From a checkpoint of a small image captioner: decoder norm rmsnorm.
Rows from block 6 of the image encoder of a small image captioner, named by matrix and row number. Each number is 200 + 40 x the weight over its row's rms, rounded and kept within 0 to 999. All counts start at 0.
After each channel's rows are labels from the 100 images, of 14976, where the channel reaches its highest value: "responds to" is what is common among them. Only what is clearly more common there than usual is listed. The data: made-up ball-and-stick molecule models. In brackets: how many of the 100.
# pw: pointwise conv (encoder.blocks.6.pw.weight, 320x320x1x1, standardized in use), inputs 0-63

pw.63,213,143,211,171,125,157,313,231,259,277,231,206,208,171,170,212,196,156,222,123,232,138,205,236,140,167,167,251,209,200,210,229,285,204,210,190,155,207,208,245,175,61,159,217,204,123,220,224,234,156,281,206,168,234,106,207,186,213,273,199,223,206,209,203
responds to: yellow ball (100); small balls on sticks (90)

pw.116,196,162,244,188,188,208,167,140,149,239,271,139,172,164,212,103,223,200,234,248,198,184,179,212,237,166,187,132,232,173,166,150,122,242,214,185,179,214,236,179,129,192,194,261,226,166,100,197,207,203,205,152,157,191,244,157,210,184,176,156,181,201,179,147
responds to: orange ball (78); small balls on sticks (71); balls: six (26)

pw.91,179,167,181,196,183,257,174,161,133,171,242,157,164,256,229,227,184,187,219,305,160,134,182,178,274,198,250,149,174,230,162,235,133,187,150,227,179,197,169,140,168,234,224,245,194,209,90,166,219,176,238,179,238,190,257,192,179,160,207,237,268,244,137,225
responds to: small balls on sticks (91); green ball (76)

pw.251,242,165,163,145,185,129,201,249,231,261,174,188,233,154,224,227,199,173,160,155,292,173,171,197,141,153,220,253,190,184,156,185,210,183,238,207,142,210,196,228,140,138,168,197,215,99,136,207,238,233,218,199,187,177,178,208,289,210,280,222,164,195,217,177
responds to: yellow ball (100); small balls on sticks (87)

pw.201,121,160,215,160,220,135,135,210,244,183,129,238,209,156,192,199,155,125,184,190,182,232,270,131,182,234,208,175,178,233,238,195,195,242,300,175,198,204,161,205,203,261,152,239,275,140,236,184,174,284,157,194,183,159,89,216,225,247,130,175,228,225,252,244
responds to: orange ball (100); small balls on sticks (77)

pw.134,151,195,187,205,238,164,170,223,139,192,181,242,260,214,215,142,144,157,184,149,203,231,235,180,197,287,246,175,201,237,205,216,202,244,256,152,191,227,195,179,181,216,244,146,269,159,141,242,178,274,173,213,211,176,160,200,206,284,143,230,202,265,188,195
responds to: orange ball (100); small balls on sticks (77)

pw.109,223,257,135,180,283,240,246,216,162,199,152,166,136,200,224,303,177,187,215,119,180,240,236,181,173,299,172,188,251,192,184,224,181,196,235,168,155,243,213,226,187,170,237,128,169,208,238,211,171,229,190,242,239,227,180,162,206,201,123,244,222,175,179,132
responds to: blue ball (100); small balls on sticks (84)

pw.236,263,185,163,170,167,208,205,224,246,276,188,185,209,177,240,248,210,174,145,202,290,194,210,205,193,162,198,259,184,173,159,211,279,217,155,270,159,173,148,320,146,111,204,221,182,222,107,161,199,154,263,243,162,202,200,227,198,189,243,187,231,182,174,113
responds to: yellow ball (100); small balls on sticks (93)

pw.310,201,244,197,196,161,191,251,243,218,257,126,214,247,194,186,216,195,162,206,180,238,182,143,243,164,265,161,264,181,209,207,127,248,171,200,173,112,179,197,215,257,117,146,201,225,137,97,265,236,202,230,207,224,202,220,166,254,164,285,259,175,234,164,183
responds to: yellow ball (95); small balls on sticks (84)

pw.9,165,238,239,211,272,246,142,221,250,172,118,279,182,195,205,160,131,175,168,199,261,250,257,153,226,217,154,206,193,270,205,179,197,175,208,166,245,207,178,195,211,204,239,192,132,122,329,159,171,170,207,175,223,157,176,205,178,163,158,252,232,179,297,282
responds to: balls: three (31); balls: four (29)

pw.203,185,218,196,176,199,276,189,197,181,156,239,136,232,237,225,136,203,162,196,300,163,198,187,227,241,250,210,150,233,242,215,274,177,196,155,164,160,187,196,143,125,285,224,222,181,237,172,132,274,174,275,200,220,137,250,197,161,211,237,175,266,242,156,229
responds to: red ball (100); small balls on sticks (80); balls: five (26)

pw.123,236,148,222,187,225,249,201,149,241,196,104,232,215,179,175,265,222,206,174,162,186,216,224,142,197,85,186,153,266,231,230,240,214,226,204,184,166,198,178,130,163,230,215,164,157,211,234,189,165,146,160,193,221,283,157,249,180,196,133,197,193,156,222,210
responds to: blue ball (100); small balls on sticks (85)

pw.165,198,178,105,228,212,207,183,220,266,212,293,175,216,146,292,241,203,184,158,304,269,202,196,239,263,161,158,233,184,192,161,191,203,201,134,288,171,164,209,285,195,178,221,202,223,221,171,188,248,202,211,201,181,200,229,146,261,183,185,155,210,184,211,163
responds to: yellow ball (100); small balls on sticks (87)

pw.237,247,175,181,144,169,146,237,284,280,338,210,199,225,176,207,244,190,200,166,158,272,209,207,205,153,159,177,271,202,181,185,195,270,175,154,237,162,213,204,261,127,85,166,152,185,86,183,239,251,175,215,177,190,215,171,192,231,209,284,201,151,215,199,129
responds to: yellow ball (100); small balls on sticks (90)

pw.273,223,190,277,199,197,176,210,159,196,131,297,176,190,139,223,188,221,244,243,257,205,172,226,141,236,192,164,209,231,163,179,174,205,213,198,209,219,182,243,190,172,120,171,180,207,161,163,207,149,175,203,115,207,157,232,109,188,184,186,156,188,219,199,108
responds to: small balls on sticks (93)

pw.12,239,179,199,239,205,248,166,153,150,139,222,167,190,260,180,198,215,196,213,256,194,148,154,235,168,276,164,187,269,198,121,211,254,221,100,249,175,152,146,191,163,267,245,200,225,157,159,220,238,185,273,202,238,214,307,332,209,195,271,154,248,206,156,200
responds to: blue ball (100); small balls on sticks (82)

pw.69,219,217,175,237,227,205,237,126,150,162,203,243,184,175,236,214,259,291,147,217,162,241,218,258,236,212,194,187,258,248,171,204,268,307,185,188,226,243,214,224,253,187,218,163,224,246,215,158,241,205,220,256,207,227,179,162,193,197,94,179,243,151,163,240
responds to: blue ball (100); small balls on sticks (84); balls: four (27)

pw.132,178,226,269,180,212,193,149,186,197,178,323,223,213,152,246,203,208,232,223,221,202,224,233,140,240,161,201,167,225,157,147,213,158,159,222,222,199,189,218,273,180,245,207,243,171,139,164,224,217,155,201,161,141,197,258,184,174,226,166,235,225,104,125,163
responds to: small balls on sticks (94)

pw.317,131,116,171,209,170,188,219,187,256,199,189,220,172,211,243,240,104,215,190,165,194,243,279,196,202,204,197,185,208,206,218,172,122,204,242,173,193,211,163,235,238,192,221,193,161,193,177,194,204,199,127,236,157,228,148,216,181,238,208,183,161,148,245,243
responds to: small balls on sticks (76)

pw.73,236,244,175,146,235,117,235,226,297,275,156,262,245,208,190,154,163,177,161,193,208,217,181,225,206,244,155,227,193,150,239,173,252,226,259,139,116,250,180,183,172,166,250,117,147,222,185,237,127,145,178,210,204,223,238,226,206,149,267,243,185,215,177,133
responds to: purple ball (80); small balls on sticks (77)

pw.295,186,133,204,174,152,249,178,212,227,204,51,222,189,154,148,187,207,180,233,162,174,219,231,243,143,184,190,226,190,255,252,199,248,226,242,189,232,188,199,249,275,231,200,175,215,180,321,175,150,197,135,198,165,177,123,232,195,177,221,231,127,145,254,253
responds to: small balls on sticks (64)

pw.200,235,153,233,254,211,221,184,201,193,270,210,205,248,230,214,186,239,183,181,238,232,200,183,144,239,275,228,192,219,211,183,193,185,230,179,205,206,208,185,201,143,274,223,264,214,231,154,143,264,218,299,174,211,201,200,208,255,182,247,193,230,259,122,244
responds to: red ball (100); small balls on sticks (82)

pw.42,213,224,127,151,198,153,246,215,246,209,229,163,226,182,236,181,160,147,174,184,271,119,120,180,184,228,187,235,195,182,179,192,245,181,238,259,130,166,245,273,168,165,132,226,179,127,180,223,202,160,155,201,227,184,227,224,210,229,181,177,192,253,172,157
responds to: small balls on sticks (87)

pw.81,125,170,186,237,240,129,210,211,182,184,203,192,222,132,180,152,182,220,173,193,181,189,211,227,149,302,183,213,227,205,169,191,196,215,319,160,205,222,185,249,243,195,221,274,253,119,191,210,218,268,233,211,209,172,183,230,214,265,233,167,226,265,189,252
responds to: orange ball (100); small balls on sticks (75)

pw.216,215,174,170,176,294,176,217,142,151,168,197,204,228,243,228,259,174,172,164,167,219,242,142,223,154,219,191,232,237,180,156,200,209,221,186,223,146,197,142,212,177,230,219,237,263,133,132,211,203,280,177,197,244,250,211,265,297,216,101,198,156,208,176,200
responds to: blue ball (100); small balls on sticks (82)

pw.61,217,171,114,108,161,156,241,194,219,237,134,226,151,149,206,252,259,219,167,161,223,179,217,216,225,212,139,179,210,182,153,200,203,207,230,251,250,207,248,207,186,169,210,161,214,140,198,182,219,184,164,269,156,181,145,252,155,232,184,206,160,250,196,145
responds to: green ball (100); small balls on sticks (94)

pw.270,245,153,182,178,128,164,261,266,268,262,158,200,248,210,193,262,199,135,181,162,281,179,184,214,114,159,196,254,174,211,177,197,301,129,137,216,160,196,125,231,125,180,198,260,180,224,108,238,301,169,257,189,199,189,180,220,254,211,246,206,211,216,183,235
responds to: yellow ball (100); small balls on sticks (86)

pw.298,196,289,135,225,184,192,180,214,210,242,192,223,214,203,182,280,178,153,202,167,263,169,186,200,225,162,190,225,246,167,226,192,267,215,233,127,134,173,111,285,125,266,230,136,162,208,227,263,145,244,258,198,234,250,221,233,257,188,162,287,158,211,160,160
responds to: small balls on sticks (88)

pw.189,202,170,215,196,169,251,237,207,237,290,192,203,221,192,219,267,242,179,209,221,241,187,224,173,155,205,149,160,252,226,222,243,251,225,101,187,157,211,195,239,183,252,219,225,181,222,191,156,275,216,198,180,172,228,227,222,202,235,261,158,220,241,113,207
responds to: red ball (100); small balls on sticks (78); balls: five (28)

pw.118,151,261,267,239,201,159,182,220,146,211,215,107,226,174,165,121,234,228,251,200,160,233,148,129,176,131,213,215,190,145,216,208,151,202,101,223,220,198,222,236,211,199,179,194,132,218,228,198,147,192,186,159,193,215,181,184,164,214,143,181,163,185,255,154
responds to: purple ball (100); small balls on sticks (74); balls: twelve (29)

pw.211,262,238,189,235,234,141,201,176,84,190,156,242,226,162,192,210,158,179,229,128,177,197,173,284,169,235,209,178,160,140,180,187,173,284,218,188,343,270,190,87,213,239,241,122,214,267,241,238,142,162,219,208,190,247,147,125,235,265,184,181,156,171,197,174
responds to: green ball (100); small balls on sticks (97); yellow ball (79)

pw.263,140,269,268,237,239,127,189,221,158,275,217,244,234,183,192,125,166,144,272,184,194,206,148,87,195,178,230,233,148,175,205,212,220,238,158,197,179,224,173,207,176,189,164,198,209,142,177,183,121,198,152,182,209,227,206,127,205,181,220,228,230,189,200,227
responds to: purple ball (100); small balls on sticks (84)

pw.78,175,192,135,201,242,197,178,167,213,87,219,203,203,198,185,157,212,256,162,236,158,233,275,171,206,189,214,190,194,148,235,179,197,233,223,156,233,164,174,183,156,164,248,227,187,259,193,191,197,161,148,171,250,214,186,213,168,187,128,184,120,175,237,172
responds to: blue ball (100); small balls on sticks (83)

pw.207,168,221,109,211,193,236,180,198,181,146,147,251,180,214,201,183,156,206,170,161,199,273,257,270,210,170,166,235,192,212,198,201,214,320,293,237,257,214,222,160,201,168,179,128,174,225,216,241,151,172,169,337,192,235,143,195,163,252,145,181,129,138,217,217
responds to: balls: three (76)